python train.py --output_stride=2 --norm="layernorm" --momentum=0.95
Rows from block 5 of a small audio frame classifier, named by matrix and row number. Rows with one number belong to one neuron. Each number is 500 + 25 x the weight over its row's rms, rounded and kept within 0 to 999. All counts start at 0. Numbers have three digits each.
After each neuron's rows are labels from the 100 clips, of 14976, where the neuron reaches its largest size: "lies over" is the class under the peak. Only what is clearly more common there than usual is listed. The data: tunes sung on syllables by a formant synthesiser.
# gate: second MLP gate (model.blocks.5.mlp.gate.weight, 512x192), inputs 128-191
# fc1: second MLP up (model.blocks.5.mlp.fc1.weight, 512x192), inputs 128-191
# fc2: second MLP down (model.blocks.5.mlp.fc2.weight, 192x512, transposed), outputs 128-191

gate.179:537487471497506530459494449502521496496503498529505472480492504499510491515559539510453458532503465558542510483500470514490490506517468499477494562448510515489517481494525532457500515504486531
fc1.179:506513523529499516467499552461510504492523494504477467494493493506466516514474479507516519510479492504494559499539516474491511510497503474548554484480539506519560527464494519529499527502462507
fc2.179:532437495492457476540481514482484478484471521534444486515476473492508503470473494494498453478493465449488547557483521481488464482487520472481509497532551500539477518480489499527523497482465478
lies over: /æ/

gate.341:470467513551500529526502554493522507551506478535501488494536457499494515518435463515480458516482493482527490450479534484468474502528540546448539502467526492506501477490504493545498477518537494
fc1.341:491490494523473500523494508491492535595472464521501508463538476475513474518470454543480443493469467500502498500475510495507476482492508500516520533524486490482536505522542462575504501519492501
fc2.341:477504552518492457427479537459474510512504461526501478466528433548485533501478498478496481552499522463526469477471501481501496527483508537501503505510533512491488504490502512506489485479524550
lies over: /u/

gate.233:499490485553535477499465510479481523462534476499509471510474496524482485495469497488519461510532500481543521449482490509527491539440503512499483483456495510486483513509511496504486486537498490
fc1.233:552482517481519443513526516527489487527516511477517518482521508502476452531490500513492490475491482488530503508460492541447465525509499555541483497510543483516482570535520484501485523503496501
fc2.233:480470507531492518446510521499499511483471511525520495495514576479474513523507475532511536504459490476498483510473497479496485517501475499461516472516537512484554520523493477470501516476482548
lies over: /ɑ/

gate.394:510490526528473500511486456562512527509501497511504444503500507507503494470469511492509468516460507512526492490515494472497503498514473536476478488457489527499538488548493470546512478478514489
fc1.394:522519526455506482478509462527487530514458494473488518495504475487494483509487448500465522487526474531538494513422478460480495484507540532482514498495525507520493490528456501505485545517509522
fc2.394:484502441527484519509509524532488500508538469536479532557499533460466482504515554504533485501485502496460456511468466512519516484509483505502526509463502534504516466507479477496510496478518477
lies over: /i/

gate.199:512491505488519469493498482474496523456496547486503505469459561480497575486520542495548464521456471493550493461541535467498502521484524497470498490470496506472502458506502520505479464453463519
fc1.199:501498541542528513469532501507499508496519515503533505539453564455512540505530484463497458514441498502508491466488492502458506486499514509482482522511509492521503488508478538476505458494504467
fc2.199:481473541530507483521524462489509472496454506498483480489502508497477520518495527457481461497472525523500464465504490513511494517505465528511461455494505508525505500512547514479524509497510531
lies over: silence

gate.15:519493491533506477483496501450489473501528528500518441452498511481534503489479554483513486525531509544510510515452504474503504466490453497502527511425512511487519510485490473506505468475502508
fc1.15:494507496531511500476503515488481495540491530461499525523518467542510502495513510522488517457507508487501467518513492465495475453528497508527479490517526492492494521498504505515501477478485482
fc2.15:506513512494530538496478494495528475537551466513458534537547538499486525548486500519491467518526533472436536455473500508522466499530494504510486483515515510491512529448523509493483492481553509
lies over: /æ/

gate.146:507498530474551472470477465554520511492464494540521471497477481521522555507490509512519458559497489481507489501492431498515503504473491490511558491435534475476476469508491496526487509446514535
fc1.146:479546485487531484518490480537500491505510543532501514483496496489480513436496465494497498435495539495487508511500514491475499504501517468495513524513514527496487483490555513489479512480457563
fc2.146:550504500493545492508497454520508497484493494529504517473490503472500498505518478509512492490474550477549446511499509489468524425514500513497461540451511481487499523466499507503460467512547525
lies over: /u/

gate.109:465486538491479457482519462522512518493534492498471533479507456450475486489424504519503480508501504494506451485514460549504482481528507469513507505475501475538487500510516535515430478468530530
fc1.109:479496468495485483509479462508475531506535482518498503517505440509528517517455557491519518490527489482494493474525475497525510515488494500496508503462510489454521450508488545493445469491494539
fc2.109:525489505457512502505508553494487515499531506513486493503488526495511473501506493504547513457489503505496490495504514498504489496481467512449498545503520492511502473515497496505503495498500494
lies over: /m/

gate.253:480527485493456450504478482496500516514478491526506525535475520475521506487551498436531499509501541483473499519505517490501507531510514530493482516509500494498503484525501505477434478500482513
fc1.253:476547463434487462465503483546501493502498500481494508530481579522537479495494497464513515484499504496499493502512506502494471510523526511485479519500551470464509480471525504480432482526474479
fc2.253:562486495511538542496479504530521530506538462495522506488535449512527547488502574466524498469515498465497491496504522490493497576553510510507521511494470510521475485485456502487506498499514456
lies over: /ɑ/

gate.266:509465504512514502459443510488520513456490481500519529452504522513519526498503484471484477511557489522565475501507474472518483472495537524480470475443504501519467511514506474548507551508515557
fc1.266:490487500489490466507456489478501469529539480531498531493502541537530499488512540517465516522510457458529505525532502512540462508541517486503516453492519524464514485477479507502490464491522477
fc2.266:469442507485514526479495514483477529475471462477528499518495460537536531530534534497512494515479517499529500505506498449462495515547503500543488477513465481500482478502509481496508494539503534
lies over: /m/

gate.435:520524528475515476505500497489513488475512494507526491506545496502542476502479498496520519545496507471477493452504477446495520547517500538510494509469472497542488484475510504528524507472540510
fc1.435:510518485480488538531511496506474528527540476481503523518547532488480513462470484503507543506431505462527494508469498494515461549496499511495510528493540489527485522519505461472453505474510491
fc2.435:509524516529491457502559438510473498509476518503511512537525540545481532523499467504534494504514492567528507488527517510495504453516503479474482522494474480527518530491466522490488526549503539
lies over: /ʃ/

gate.240:515465518472505496504492519481509463480471512515460510505520508468470461558544485493483490458491481517520481500542512505463509520524500434511495494503546497474520474488513522480518470502533469
fc1.240:526526480496515527474522507540499452503471515512525525541514455504535516499555517505492481477482502486548517465538466532513488516500489488476515526524503477421509483489505462485463488506505479
fc2.240:454496532528494517484497503499497481482480479542545501512474485484469494558529525562535443480512488476468488558486526508478486555471509515488511484493472499545515476521505532517478522498482505
lies over: /b/

gate.452:505513486552427490538516515481504468469497500509506485505493527492481500497504507505525554499519496481531495454465487551528504532520519463512507519480506517475536465501476527535445504491467517
fc1.452:460482496497569482480481508520502505515481477464492484519530460529505498553464486473539481504462538484514486483509491527498464491464494569480472466498508511502481502519492448535576490505530467
fc2.452:475481502445538496491541456523524549533455463517502504494506470500483502481510525461489467533476532466522461521495516537509473499512498469515490490483480457500510501509554510446487518460487483
lies over: /o/; /u/

gate.40:550486500502518470499506519468468508524524495530521524534500499522488516524507481556506466507495506508532513494488489465492504519479497512496486494474494503466499490480476505517515488506500512
fc1.40:540516474512477458496442502432492511537486503512490521489482536505519496562475460501525489496504478473509494519488522493506537541498489531514536487482579506460506503509525509502487526498516481
fc2.40:486502503467542527540494503501547496482512487504490453474484503474479502452495527498555512482451533525547513496543485480516509478503481495500492508474456535518461481502489544505509525523494476
lies over: /b/

gate.46:508492506492472499530467492514502482474472488495510533460495474520506474505515490496483484507474503498475515474513500484506531564436479524450475474474475513509471486495499511493560474502488542
fc1.46:452453490524481496481507498516493418493454486525524493522526505538474528492480475506489484464509521502469541463559476488504519464524463519547540489490484479527482514531518487484445466468523485
fc2.46:498533486500461477542467493509500502467447499515504472489511513487534489508521428507549463506500516494483488510450500541458512464556459541503504526506485460541507486481523512469505482490541480
lies over: /m/; /o/

gate.219:490512484476536482487492495526518504516520502528526467502515491517516539494477516466489485515562509480521481490516510475481486506518474542468507433431433468464524484507471494535455540558499488
fc1.219:498508452457484460477495511486452497475505473529545485477492514487487518432494495521480529527495547503517448511516440509515479473484470459488512493506470502488465513468524491518521480522506554
fc2.219:544539520535510513523494528495464531469490502542489522507514491502510508500462500543476451495513520503504521481501513545483516497506486503536502519487456510515518500498563473527515551515519528
lies over: /æ/

gate.489:558525473541491537474483482487516517534504509520523508501463494462542531490529508492532497532494487465495507505519486484479530495490506493481507496461532514496510454497505484469543489499528485
fc1.489:523476463519511525495488485481500524553528505488524501517471501505503524517502506500512533501480516521493492514529492488488531460513476488492494491487506475567521478476492489502518531542544497
fc2.489:530556504532487521524517503523461550499521503509534443558475465515493503529503506492467482498464548544494484505499522539508515461533521486481506508492507490489532509508487464503463475475492475
lies over: /d/

gate.32:539497512519483482497519467493516484521528511532489499478520459498483541510468483452486493526476509487510506493506485480510510506499479496515482492454519464489471417464537517488512469496513521
fc1.32:457489486492487511486494523504480467476507491523514461487493495515513493475542487525562490523544471465492525503487500497475450488533521488498514532520505480525484535456476509480545504478493542
fc2.32:468491460517503530515505501479469470495476507477482469503454496511477502534463499484470563484463523492486520458467490499538490497512501468530486541533563504502513492543484482457533448506488493
lies over: /u/

gate.244:515484509538511521496471506435529514463515507556515491528500466503518510516522444487495497514534459517533472453512455493480502499541502490494503481424522522498509482489547505493488455518505502
fc1.244:482494546516443474546506522507448494512515483512549517477540529489487500513512502518499493547467493518474501469521510492495497467467525484518507471496463502522498535515498530525455521519464474
fc2.244:476524519527453522488514506503525480501496522465515517529490465532539534473497483504527455478448490460537538494567482463491490526420495493492501491515496469531481518482537508523513517500525525
lies over: /t/

gate.505:489507472459517486503490517536447538501522529444527418519487476473495529472507513489511544549530505475478511524461485453491484498503496499463496499478557527473495523516467490500494503467503513
fc1.505:520445462479490513485475511482525520496498483575494538513469542479501491516491511501534472485458507517511510476518511523494501483495491495501481501518511462484470431476514521511502497501516461
fc2.505:492450505494483506520451472528507492483519572498466517519533460529474493522512462471464519490535480527483552479443472519471515527516500507535511434510470501504481512489505544499534452478510501
lies over: /l/

gate.59:523475504492446514443472466526471478511523517482503500511529462476503479514459442469460487541457512499492519457495502526554495493501527551488514510492543496496480503471481455510520496497496537
fc1.59:498522504463491549537519486465489493487542462471513511532536500475554494481487492522482466486479507511500525494512511494484477507456433490500503473524511487522511530482494487515514521494483490
fc2.59:458469549482495496509518441481464528451472569555488549526518445484450484502492514484544495485513492467508520528496490484529487511511540469496528495482487488494496471464531461489470491489538497
lies over: /d/; /b/

gate.223:492509470494536505495490507515524505457539525509533525521509465511476514470494451526488465482492521492524470501489524512462495500484489492502518539465458514476471468493501469512477477524534516
fc1.223:496519518489518494510500542484519536456491502499528479527495509506478523512490483560556510467487487483482460490491507503496491481497492505537515488524493478491497500488532491476533507485523529
fc2.223:490457525475524472465555500454524478496494486548495506480471534453518527476479494438500516529503555472508544486516472515490471522471503520495522501540548476509483477502515506507487511490462498
lies over: /n/

gate.423:502504508510495487491519491533490549521473502533508448488467479493515524480500512586483530528485497445487472516540494502499487525466474488539498502469467515484506501497529543501496482480437485
fc1.423:483429482528517519545514480518501489494468538488505465451539496522507535457494464448463481474489520534523543497534469509489489507490513482492516543509534466518517483526510496497485507547532501
fc2.423:496521535484468545489483491460521505476492465524494455501511528508512515476494546517505509505513491510502481534478453487506511422490555502489504466542509511530461524516521536501481509539534492
lies over: /d/; /t/

gate.450:483543503477506499467464485504547502453472502500502504519433525510525481494501461499504471530494530484528533426465493499459468514509547517496500511484481497471490499527510549505532491511472520
fc1.450:479513497531504496501478510488496489515493493516458479468533497476480463499511538477496510510495465532489469538494488470497528451474507459529527514497526492483495476453503473490509532504528494
fc2.450:508524499522504504466520487512525481560500516525489511472498521474455488482489507495441482536515455475529478542466463508552479467528486526472493520507506515451498458524474499490519481501519500
lies over: /ɑ/

gate.431:475473489533496494449447516474507503526543461530493474462499504463523487502485506492481495518510522505485520505495490458493518535512523505503473477439505507500519496482545504514513526457496525
fc1.431:472492512477509523520485510512502467488471492535506502499499520437490528481492509510483566507478479481443507477462508505528506516534513492477540515488433456442491498475487516495532527502506497
fc2.431:458499479547485521534548464507462457502525494466550480487490463579489523466569485479467533483442538525496523462480519543536483516495557531541531527505505508522500476447484508504492491509481463
lies over: /o/

gate.81:478501477507516511494480531512485512510465496488470503512503455538513513500578533480504514485506490483523549509509476494527486491474534507554478480468504468460525489489521454505481504492520496
fc1.81:504483514474517508524514478499484518503528509499506526426477516474463475516486492496518488525504516526484409469525479522469484486517477505496532526480511514499486481519461516496474476511478516
fc2.81:510485490487483475504486539510499512503466478511509486492482475493474433505497491531490493515506492492494521489517497469471514530494536483472491481492526500461553547506484498507465511545519496
lies over: /i/

gate.289:529510468501562499529528517523463521518490486439483520497502479505524502482530513509441452576540496505508513528474518488477493509510428499534468501496498504554478541533485557504492499468506506
fc1.289:532491530478475527494505463485496517475532527526510486515496519509492501507483503509538492440499484489479491477527484499532499485447541506449494557482507498494511470431482501520520543532496530
fc2.289:537473504533541522507504472504503497451449530497493530491464528497480492511527436481529494486516485481502505529541495494516464501469487479563491533512497503531494472485496497502490502529511469
lies over: /l/

gate.362:491492520492496477500463561516471503522495511488529463527481511515507508522553525546492517507505524519481482482492540481454495520500428467461499519473482505526507483499468481471503519518459492
fc1.362:522518545486498461474467497464530521512540534521496511511491538530482506542503510504531454512491484536481484522520501526497493522475510524486502480528509498510457486480518454496512531502490553
fc2.362:490474534505509476507535531496526481501477505535527502480537485488472484514463511520511555476475517477514513496456497501499483554481513536481501447486511531519479485501529510540476533449538512
lies over: /b/

gate.381:519476525502472508497493461481479517470513506534547551422495505503510538439510482498460470531507505518500514497512483494518521512528492439480516492425486520517479529502511509527507453505521509
fc1.381:476475514494494507511543462515490493504480528464501529505505483499498503507484507472521496427491518488481489502514492513528496483540505536467511484502481485461510472449509530496506447476543458
fc2.381:516510491492540491486458478472494478484526461437510499509535477518514531561546509475493522489485482526469503492501503485492471516499530497501478516517522491498470477521501524481480483550486497
lies over: /æ/

gate.471:478473482507455470542490497504497515504491514498517483449527556467489484489546484487506513485511485481486467453474487519569478496515492489514539490501495480484474515540495502535490483510510498
fc1.471:528490505505487552502463507475510491542514453500513513544453500481528511496484494509555515451499497510521492510501493509516514496540466573497522507512512527501480520518519492475487451506519541
fc2.471:502454474497510488513496521477546494468519495495531510498536557518505544518482475506489453501510500502477490479530460476484494526446478467506558487463529482524476536538484530504526474494451481
lies over: /b/

gate.98:519478506546507490512478494489503509474520511524490531502521459474492458479504485496525453502493483532429528512442498520499541530494494532480500503487480515500508511493527493500499452526531491
fc1.98:504485475490527512495488537496545485540477523527494502467505540543469568501505549497506516515510452489523484517496455471465459473496486476529485472487509495475484480515505515503454524495500497
fc2.98:497470488562475523472479489505531515510515520520445484521495455495502469525492549536521515444494510469488514472503489517516524489541507493451482503491490514496525501519529477485501474505480501
lies over: /u/

gate.287:481520545562487546543531483469484491490479471489499508472488478487514535500518504505463478485486513484485492514530496501511513491506455474493513495479537490540558513499516542555472493494502543
fc1.287:467509500595471492530482513484467543508477491481464514464491475477510481521497509486519490485480470534523490516535516496527504512530513477509509519486501477513512471508531499524490509524536504
fc2.287:558489469493521479491503528512512528526520539507465501487534506506494527485475524563514480462511472483491521517475468531526499513537499447500469507520454498472486525506486502468487518458489534
lies over: /u/; /t/

gate.213:531499457467500493504514477471507473488475474535539493496474477475521505500530509524492508532486482483513471507476513485520483541455503501484504451441493464492523471555474538516468500439479528
fc1.213:524502519536496511502464534465438543519505520500523498503493482484503526523566504510534504509497491520467472476497474490500544472513495483536480473517503458532530511490522470533507493492544505
fc2.213:525508482509458488497511514520528491529511520512469502452457508518471501492458505488462531506478560474482519482456463488524547478502477511487511458515568515494472505453526484521509539530513464
lies over: silence

gate.301:533471461509485453454481498523498531493525532521530517512510524509492540529489445449503510505496492471509519514494485454484508474523527493479476455450493488485514422463486493537519487501461545
fc1.301:536493486507489501489480507515532533524534512488507523516456502514533473511526548532448491500519527512503497513504504499444552526509484505499496482497498563511535531470496479493465496515525490
fc2.301:528503508507472519511482504531488491467526515472502521512469508498478489463481491545504485506563498500461483479465507510477522468561491496453512514518483476501502475474481479486496505483494468
lies over: /d/

gate.416:528514506506517513469521460535490477474505493460494487553521503507504520503481537478526482517528498465531520511484527543525577540539534509509500502469504478486470466517506518506528529504477495
fc1.416:533522453506501532489528478524478506536480477464480511526498487483534536509522495458523486529503490531498551499483496460502516546524490494490515526476493470491453484531527506493563499549444510
fc2.416:443470457501481518505495554479481502504513478503530500497533510500513526481458502481499509484506533509493523521510508483529524500513498480486489519509504527529540535475485447545480502532536514
lies over: /t/

gate.327:513496504490482511478484494518495485478546515536537501491499519487508506491506523474520450536510458507517469503517491470510551511477488500488484535442497524483474469519484505483506509482521500
fc1.327:523496520552482504538503490466473498517478479489529513537533474501494524471485471518492480476504534458502507468507509505484533493508521502453505539501493489484477456507462482525514514492543480
fc2.327:501521528513485483502519479491497447510491534521492542466503455483501543479479485500446478504453496542488494519527494537487504494483511503493511524513484476496514483502530465520521507515488459
lies over: /o/; /u/

gate.346:521513530492541527534492487482468497503515536501515483526509506484494518504461528446495535437537516524473499464507496477515534525541487488514501507463494510529492507495508526506544499481487469
fc1.346:498481481534476468413492478541543514474511471476481482475475533493493460537550505517511474518461447503518537499500513507455499470492521490494503507515486469523504469510485469527506529529501551
fc2.346:486476530535491502496519496518459491489516482512483503507470483496505524497520466518523506547496521530499500504484470487482480504479532560568530464522474520514479558511526501495487490482515467
lies over: /i/

gate.76:518474493462514506504500556518501523489486504537523475469495506494452496482469482473492471538536476464482479512489462541536563464495505486492489526464487507496515512487482506533467546523474555
fc1.76:515491511464501489490459529501530514494497517522520493520507500473458484439505475528510522529475486526480533531509496510502510493541473528514508483484456493515502497489516504459502468488480462
fc2.76:522493503515561474471487517514481431475539473487503502493515457532495489507498519514542473532523496518538515486469518458474489490514485533551513499524538523525490532501515500515478496518495477
lies over: /ʃ/

gate.364:471500553502521486539465516564466478528519483496489503487542482469524540506468475440479496499515475546514481507495506479492489483459463516474456505460474517454514464528489485529530509481490539
fc1.364:501500509481498494483518466517493466509507489534524509490466478473475497506517511479472494539515514499507507494449524478528498513501526524493493504481501519487472529483471521521463494502485514
fc2.364:484528497519491510524476523506495498509489535483510503485508464504485485524506499453468519506466474483546466507491540498500515496485501509502508483454516487550487462508471467475512487485501479
lies over: /i/

gate.141:514473491495519528480544505506512491490528454538509523516514537494484547502491509469548491524481529488480502505496514481481515511443494496529520472467432490505502541519469475495498511450504509
fc1.141:539524473491503495483482493480499506488465514478500514504479470504514439449500494522449515487499481543466473442512495512501519506548495481496511517492528513490503465475538551517506441493483497
fc2.141:460474463517507498525525504532486480480514482541505479471479494502534487532471534500513516484525519522498485479484522465499518476532536518510469522518420515484471510450495491482526513484521505
lies over: /i/

gate.220:509478498490477486473491473492520493502499515503502483480533520511479489462492503485499494490489505491480469476517452505522541486481529468470529511472529482482495457521511518494506493460518484
fc1.220:496462515481529509472474514546447510532504467486500530490537460446546501522453500509490544509473497501454479496501485475522472475481493498517492542504498507433471515550515496491519501518486530
fc2.220:483539537522462489497479528485480498496480533522554505501613429547507507475518511542491516509517499537487562498536512537489509523456517494534486484505475500502480508531529486545507509471512527
lies over: /ʃ/

gate.487:559554498503535461466455490492501449459510505511527505516510498493483520491491524516500476505568471510538489468480466482521523504531501505474469554451532523470497495510523478533528520487501547
fc1.487:511476493506526447499483522546484500529473488464494568509509536511513508541529544484503502485459496453479487448515477543540499481501495506457455509501503552490519498506475464528509468487504522
fc2.487:520491506459507515478521502508494493484459496461529484504461451487508509533532499510492554489477492512537514500546542501529534554467522539487511493497465484488495498488529477513475524517485501
lies over: /e/

gate.400:524504490530482498509453451507523493471460519542500559494520462477522491492486473501522497520488509479547485433502509482484540507523517507462491515429491466497477484536493483500462494489509512
fc1.400:521483519495492495483476563509501494514567471450475482494508513460528534531476479507502505552481508521479494457528522506501540512497467527483522492505542490523470513505481475505495513458519456
fc2.400:482505505485480525560512488480479490477452515471499499469497512502513528540476447509544456511496526510521530478577479537507475511490462487481485476511530489506521511478495450462531531487529488
lies over: /ɑ/

gate.172:488512499520475498438551526537472489475529521517472499466564495499528502456537464439499512496499538535501485507516510459504485508501486525529450484472484510536475502498506488500475478495508514
fc1.172:495445496511536503497501511482530522521500500531531522531434479472485464521471536549499548519490470506502487511478487499499495531480497534500501472469513515528511485526483502523501516497471509
fc2.172:510516546463578502512500444503500523472507509494548477501475512493527546508476481491506512485510444514502549472500480515526541502528525473505505530491480505490507560543527473511502496540530459
lies over: /t/

gate.278:511530471480503505494521459474444494501510502516517505538513511502500526489480508533518462454499479521506475520462467500517486501503456497494482464458496500470478493457527458506487499523465532
fc1.278:529483557494564484515476500551511514489485473489491499447540474466473504503507454473507516541532536486461520475498536515468521541488560524526486524482479499555508524501499537518494493509536501
fc2.278:524489484546522477493470499488508505502507538505467503476501466476486521495489477442451514511512515528501556510555508513469477540538460536514462493506512506549496478514521483544469520479508467
lies over: /t/

gate.38:497489512540492500525467474496534505485538558521496507487516482511531500480478494477462541488511505513486510502530499517524479505529510526498465487504503499437503510510485464486488528516486541
fc1.38:474484463519525468487461464515548505483520530489486524492470488529531527484495488484479542485528488547490523507555483477519487503511530530469495502496448485520476510479457472509483491514509503
fc2.38:520470552533517521514470549494552480510524488510488490474522522508490504503523562508507472488490508456502456489522483508535515483511544510525460461507493496476545496517490495547488536447557478
lies over: /e/

gate.3:500484521524539492482461486490504513441484506512471500475508501520487540494519482491496451486524477493482479522568525534519512526512477483529489508498502501510510497518498505485478487489514486
fc1.3:500473509507537496483495529450497495523487482506528526524502493498492490505468515535494511518454508529482504469437473490508481475488527511456507491490493508463506496463507486505478504518491482
fc2.3:434531497499483514466559500498517527484468496486520511504450493480501489482522486457488480491490468442494553536427526509487510451517480536482485490510525531490518526515507524478506476496504456
lies over: /m/

gate.507:534487493496477523494482534489525497471522520461524518515485484512499538451513488481530506505517532481474477494478499477479488558492491520481523504495525512492512510507460533520481533477503482
fc1.507:530518538519538494518485522518497514515503483497493492502481506497519519489555503491542502452508480499491510488510490488485496469474479428479497478504511515556504508555484521467537486459483483
fc2.507:504481536500493506504505484519520527457467507513459510521484451531494521513485465481488517523464516515534506510485467498490548503494497484527493477494489489500528510538469446536526521519487510
lies over: /n/

gate.372:531507535502520490493487506539499481518563503501528486473480546471503493531498512479457509503496500482450499464496526490530491530501498486518467496472529526492534535511516473487511500471500553
fc1.372:476487468483500497475516453488495522490508489488479448523490521499485471523537499516456494484499495512500549469496491493540502531520495548474485508519517492488471488496513491519468494512488544
fc2.372:490512488499491487503528535492488529511498515466489538499419499504440507542513526548532523471476497521497473540520495501515513512541482566509539503497514497502454511493472543470526495504531520
lies over: /d/

gate.176:534495518507507494502498502498475487510490472535517490484500499490503495512489528446483461518485489514524519483475505519479510497495492530486490481456501461542494434514505538544473485490499522
fc1.176:473525503477499523478492545534512531526469493514453482475518496474495540494484477473545493511544484474509534531538491462514481489498474461519546493505516488527478468528494484491500490469516500
fc2.176:494474498479525491500473484499479483507470505506430446521510537514526523561495465511536529510500462517485456510473507496510479483508507530508449510458534505502507516493471505513498525490519500
lies over: /u/

gate.426:524442525585522466489494523474524486522500520502498530477517495498480530525498529455492510516509474487518510465481479498506518501469479509460464482448468486472503457512503521505522552452518547
fc1.426:511486463479488457499507451495432494499532526535515490475540478519514501504486513462481522495453523501518487496507507482499464523482484501492485510481524484513505505521521503503495505505513474
fc2.426:526511508466503553533532484554490565467481518540537516480483486514518501480530529519506555490517500511505478544497504465509511468479477466525466492517509525463509531501493530521500488483468543
lies over: /b/

gate.168:525472515515541473454449486477474502527514515501549498475506517518496526496480520471511509494488481498492476512481501442492508485529495502466495536439470473500480476519508515517460488477520494
fc1.168:496475531506552488428503494527486529508461469510536537517485461502482467507479505459526501515554478478502468496453485473486515518472472499461529488479460498502489497521548498513519496488539513
fc2.168:505499515499455500492496535475487497496500525519494521539499461518505493474516522484508524521473507543506476483439496572541539527486536493542493494481498495472517477492503502522502516496495455
lies over: /ʃ/